A small contrastive image-text model, trained from scratch.
Model: 16.7M parameters, 32-pixel images, encoder activation gelu, encoder moe top_k, text encoder width 192.
Rows from block 7 of the image encoder of a small contrastive image-text model, named by matrix and row number. Rows with one number within an expert belong to one neuron, the router's apart. Each number is 128 + 24 x the weight over its row's rms, rounded and kept within 0 to 255. All counts start at 0. Numbers have three digits each.
After each expert's rows are labels from the 100 images, of 14976, where the router gives the expert most weight on average: "responds to" is what is common among them. Only what is clearly more common there than usual is listed. The data: drawn human figures in many poses.
# router: router (encoder.blocks.7.mlp.router.weight, 32x128, trained with AdamW), inputs 0-63
# up: expert up (encoder.blocks.7.mlp.up, 32x256x128), inputs 0-63
# down: expert down (encoder.blocks.7.mlp.down, 32x128x256, transposed), outputs 0-63

# expert 9
router.9:128143094113102146154146152099119169115120139120129107143111156108097117147104139133127108104130159093144125158131164154100109092132182095166142088135176155146103161141118154153095101119155128
up.0:142114142147108114121121095124158128174112152110127096147114128161151138114122139127170158103143150125166113102137088121097150112163081107118138093117165092143133106108148118108138142151148112
down.0:106126124132188129118108099103151157130143136138076128165143158119134099140161137147169131121155147103124122143138099133079131140147091138169118131101173112124126146108151140131131103082147120
up.1:137093139128151145102130124141167097125170151126115122123118137127143123105163174097129132200144112132121148158110083115138173174116164165090145143122112143140127125157107128112102150094107122
down.1:119118142151150130142111146105103121118132169166085101129105190129136142100149145107112118106114108089139136140152124115140067110086098149085141098092125128138143093101100122131130184124130161
responds to: brown trousers

# expert 20
router.20:139137098128098108146171119102114142102123131098151110139099152131127139179101118126141095096125169088112140123164148149097105092148158091167148107125143170122102104146115177151121126106142114
up.11:134120143146163116140080149150101124103122164137108139139135092161116126094177155130149135130090102114165128161123132128170173154126131155133172141108099129119158175121080104116105092119150126
down.11:145115145127174120179152145135098143125103100167094156156149148140120126146116138099111109109114156142094132142108124149149177121112120093128134128134100152130101100102128101171146103114113167
up.12:101115140130167126105130117122107164162126137146154189139190100110121106082130118158168153120108117130149106160098154079123162148104080124096137102175094118150112122129114100133139130141120150
down.12:111155087119111181127092173143120129117118137152117111114127166127118140131098101104098138129120130078134130123131101097141146185148157111104132091114122109128111135159162096115143129153161104
responds to: orange top; blue trousers; teal trousers

# expert 14
router.14:122139100119103124140135125109127147111109155107165094123097164121103148177114136116140129114143157130137125127142172136100080127166184098154144075148179154132110139134107169153110123119136122
up.4:142106147128128119107144105110149129116144112138150177106160117092130133137171152162123128102141134096106144110165111145100186093099101149129157151169127107129156129130073131084142176129118118
down.4:107160135124125135143170081093123106187124102152138108153122099117099104106143143116125099112103153097119130151123100107117153136095148182143140157120162121102174162119135132125174115127151170
up.5:100163125148114151092152138135071120114086078117152159118123109125130112120156093128125143091164101159117122110127131133100173145092151136150112104157110078121151144147156108169145141132121083
down.5:132124154119143109162134146145145122161106112110149129114143087159136099118125111144144095137129111096084147150117145123144123132107123086117171116133109144116148106120081105146168163115176149
responds to: brown top; brown trousers

# expert 26
router.26:148152118112101134129128119095132146110100166115144093140103164121104120158119151113145116096128138129120145135145160152078119109149139116165137083152151155168077138135116158155097135098129140
up.0:099104157125152132140139138175136078178107104139150144157111089136124144131126143175137137144164110117149149126141119136200134130154166107113124128096110086132130133136123144150114125144117113
down.0:118130103152163135158106123112118111141129148135130165101126118106129107143148150185100144122145117112131124195123141114150154141144094151109115166135124152131135069148104095165072113130118143
up.1:108135134088167123122128110078114141122146078113142147160160122160123138115135146132112157120139127165131160151147127131156141110161117119131144138127141096087121101161097088113157098155105097
down.1:136120135122087149094154121117148135064155140109170129122121168182135126124134111124147123097136155124166123174140121140113155106089130121142114114125079108184137134109124173136104157118152117
responds to: green top

# expert 6
router.6:142162115113098124149141131101137168091102160143148100142084143142132133165098137110127122099128156102121160135143172166125114090158179090164140104131141143142116130131121176149104123103147107
up.0:143100142164141151151103114121151102140162089166109143122138126143158142110151098127152123144140107123151122125146097123118160116149153207150131131119162138124104160150147112149138099168137102
down.0:163115107181105155125096086117174151124142120076140131115127141132136169169134082131079175160111165116130102090119164130137126108130130118100104122100127143121115150145117150137128092139120153
up.1:157080140136127128157100126137128146146144113149127140085089092147092128088142160081121160088134129117110132118119122146115124172141137168112121130144115093120121123182134115121131107159174140
down.1:137148117136111136156181121110129156131125204182100177113095125095126101144089145128111101186088133102113136155134102150127109118161127127116146126113131162094106148143120151140171125084124139
responds to: yellow trousers; yellow top

# expert 13
router.13:151153090131093156149137115089129128110111134122156110119081144133127132170094155154139101108135150090143137124134164166095094109139160092149132094152148164143092132132098136167104109091159128
up.11:126083114133176157076154160145117152129131124174062167132153139111195139154125162130125145186116129110109154138108122113147089144113125137114115114150137108137156096115136131107125114091130120
down.11:142116111105097130056099137101142134071118158120176152144126121121164105134109108126153143126142141100105140097103137085057098143134124104141143087113139140152094118129101130134134146108113113
up.12:130122148110186148080134138157116104123156102169119160120126115135147138136128111110104122123122128116098116135127165136126170161128110117127118106172034111125124173110193160122127142146164111
down.12:120144121096132120165124163166120132116085138124140099141167129103118115131113140124137138152105114097133140101096121130153095106118136158134141150149130114113120109147156194137139155130099138
responds to: handstand; teal trousers

# expert 16
router.16:127132084144090155153107131098125157120120151119134086143102158107094139173106123140120109099133153106135150134132166161106107089131153109151142100120129152136106115119099144163117120109153126
up.0:117140142114159116151117089124124124144136151134130142095149099132131136123151157120164138137147110116109101116150102151089154142092113135133155151094123057133163147129140062121152102123083101
down.0:142087118119130096209130116170125146130129182126098149161129155097132100134090125117097132163098107123078101118133093163113113087155139137113176126128119079123127135096118118131158141129140127
up.1:092141147146133122113167113135113117168103144106096131119115164115131116095177103108148154114065110119146110169137068099118154124135089120144149118167120132111160155108116139113123135126109120
down.1:172085167141136173140132116120134166081144109160143160083095157086115144112116140132123106148088115141122147077120149123149128151118130144115106116104114155136103111126104114150143171124125115
responds to: orange top; teal trousers

# expert 12
router.12:145128094098114147155127126102117138112098137118147104145105158128118137153080156111124096107129161106142145143140149117109088110148124118160133086142156150148120130131109174161102146120129133
up.4:137115167102144136113129111130138124147141119147121071085103110106148091129192196081117161112096116114111144109146134118136163135144126108131139168117099113120157137137147149092107164156109159
down.4:092129153129108162078131105150145154128117118167188114105123158168115136148105115109142118119097086151101161137113130089133144120149129096088134132089107143134108141144109138125105116132145126
up.5:121115143148138132154097157129120134138141102172136141139131150125128066119170162099152137136141072128127157161126124117133151124150157175090172139147115154126144128127080104131134141168102118
down.5:109103105102125098165138115138117139118185137088120144147170118136149109122147098121152109148119174154095114125131101120113159115185128159093170139146107144147115131109130131102149124153105123
responds to: teal trousers; purple top; pink top

# expert 23
router.23:128137095118083119166140121111123153097127144100169119132098133120114134157097122138124113089118160120126147126154153165116101108149176086153149085135165153137108108139132151173108123087147144
up.0:155119106107181169124090165139141135130146080168071138135102111110149120070121149096119157154138150131128160137095155105109147144145112163119106145168118143117110111139147097076117131122073116
down.0:125137125136112139115090129062156120156152162152128098173101123129161137130124153136129131133133157095081126158127144163109101135136135123118157148134173099124090106093125125155088149116161141
up.1:094128135087145137072144100142122126125121117148104123147108126130125152154112115127137136105116112129141101106095094143100196113137109109119121146136153099156183142119087150135145103159117057
down.1:164130145151121113110158122155150103105098117101176121143141136137143080134154142143183113049126100139105110110153135128112148143113108122114129136149119114124066115119080110118136129148159118
responds to: yellow top; green trousers

# expert 19
router.19:115141089122090152158110117085131143084113150109130093121096163139099144188131115142116112113145150124139141150156161168085107116144151095156140098140186145147100143134101151158097120081135103
up.0:140111123148154093123134177106110150161115067126153101101148137127126110130142110113126125087111100141113132182116135145166124118113121126107117170167154114126139117125168108157161149124097113
down.0:135136159115158129112125114146116162105134099116094096136078159077120092128131147103172121142139142171140139147139132120102124141172140156120128128094105161123121138111110125154136119128150072
up.1:126124150096170096110132087167097150147128139158118172108148105123130109092160141102110145123119145110091115124134140132148201103100155142148125141122085125155122130138123116109151111112056146
down.1:117129128107097151146134187092128170129124180120118150115150082160085122133097119127129112110127188106122152149133145144167116112129132121136140068102141129130101107096081097149138098140157130
responds to: yellow trousers

# expert 15
router.15:133148107119111166160130122099139160080101149107150078155101140145090124138104156119143110103144147124131155119152144165095095121126148066170150088162165157144123137108088161131116123116142125
up.0:095096105176161150149141118187119108150101154143131122116145123103181122119169130122117133106130159086133148129087111115112115115112088110115094074097107151090135121146108152112122121165139142
down.0:126133148118189150136135090170121088105110127117168161134157136174136147120140095196160108122088140116159095152107121128119111140139128144170117111141144099164107160125121128136151118116142131
up.1:143115144081103130150154148143133118119154142121117139084126128135111093155110127112122118115138130116103139120154145137145159138111146155149134107125094063139127101101159141127132119129167179
down.1:142073144137106115091131131158125129142124130147117154091122114130096077123189114136148163092131128172109120132131109137096081156092128130158135091132103128141107153161104163111096096117181153
responds to: red trousers; red top

# expert 0
router.0:144142106124088152170152140105119161095112149103134102146106148137124144167116138116141107105143175094134158129147171131098098096156158117169128089145168144128106116118109161157085132099126118
up.0:131144137143152098128123149085114127160092115151088144110143148124167132064084097152117145107142122136070119145122132183181176148101173139122130159103140149091115121118125110122113105120123089
down.0:129155135114078134119088150206141141107164109207134141158107177138160142086146133075095098149127122166139108125131124134146135138120129118131108114113145156127138086119153149125144114110106104
up.1:081105124165134133143135181125136160137152116137157133137128156137169123169131148119101124117087113133133148170108121119126160136155131152140115199168140093154079137123130147142142141111121160
down.1:125141083137113176148124138121112136076118152134144154107125087099092125136116101144085134089124136091136117097081125089142130127113122143156118069134151133108120120086151132120118124123173170
responds to: purple trousers; purple top; grey trousers

# expert 24
router.24:128155108136109146149155120110119146103123138108143113139105140125109127174105147129127123110127140116133141141154152168116109105140164086193121095143132160146115142132114161157094129117146095
up.0:128106162115142124124096122163186191087165125137108149097134131171124104099147119124114118122139118094107103104138113093116145081097116127107140119094111100153136136139128107129130100116092088
down.0:136116149150139157134159139109106157120142134099129157122154118186130147152121113150136114153146158176134104079106177092096152114165108098138130137123171133134129130100130132116116136116145144
up.1:099157124125137152086145099133095121124129098131082147129154116138109102142094125129122140088141120158094128112119081105149137128180138147152195104135070091150102107123158115134158163102160112
down.1:123112143146172081106137146119146101160155151160168148129161135134118095107145155135151120124137102157139135145142090091139091114176157090127123118147170173169185137150119107131141124150093120
responds to: brown top; black top

# expert 5
router.5:142136109118122134145155132097119149108112129095139102152100152128097133172090124103160094114125159128130135124157147162112093099125155107175149072125154166154106127118127151182105146114155128
up.0:117128127095135109086131158139094105149150164163135167132115083136118164109138112155133108144139147085118116104108098130125151132108127133123146087126143115150212156119108148116106112130122116
down.0:163099116124089109127140188126144127137122133138085081113153115145126122067124167155133148150155140095157139132169184166113141111149187122105150148144148140121131139119143142130155157099135173
up.1:132156099140158124116105137114098100143144135126119150116106136121171149144125107108120118101147092133143138146153144155105116133157087098141120151098090105133075120171111137123159136166115141
down.1:080103169168116119172103073140122142097136128120100142156126129140123125155110150119133121121156090126148120152115158157169129142091145127115094097097132123140094082096062120157177106104175115
responds to: green top

# expert 2
router.2:144142114149121134161132133084119158109139132116141090133095141123096145162095141163120103106122145121142134144163154155089098114130145083156125107141177149145115144120106166150103119083137123
up.11:120120127139128132133126115155118134107134148162110138114127113146152129066171132106131137141071145126132089171120124138109121092150134153127145117109123155123136142099164101107141151136141126
down.11:164109109129108123174111132120088106144156179149092130149085139130117114151102141118145116140100131132152128098125141101133107188143113154169091122098150134095156169135081165152112154150090145
up.12:143113135123147143090158165114117103115133109135145136144137126103185173117117115153121133119157126111140105140101108108071133171132086128156109145130144080155124088138115144119172137122093090
down.12:109161132111130124145140154144133160125107119164111179147127102133155108125125160132141118131147137115128150118136111174148094140108139142105116112165155136122083117144142129133117138091172124
responds to: brown trousers; teal top; black trousers

# expert 4
router.4:120143105117105139150146159099136165110106149127135098134102142151111131170095148138142120110144157125137140141171172140091096125127151102173161089147175155131096139142100170174106122090112116
up.11:118161154115109143155099150124105143137131116112149162157163068127114152097103116111125119109148106113110126147110132110203117113080053137172118104103131119123152101165085153082141082149104110
down.11:139129112128078101107122092108150112149152169125157136107160124138130128137118143139128117113124134116137117194148154156103156155122137093123130111143112102144130134099126151143075132142088116
up.12:129103142147148177118147090165118102139111122115178115127183132119145086137130131131112162121131160127130120157113087115102127119135138131108072132157089123114195161105165099114127125109140096
down.12:149096119110127126085136091123115152132122132101154137083177106077127147144103140149123118091137104112143130167100128186153126148170112120144128119086127155094098133109101173110130126132166147
responds to: red trousers; blue top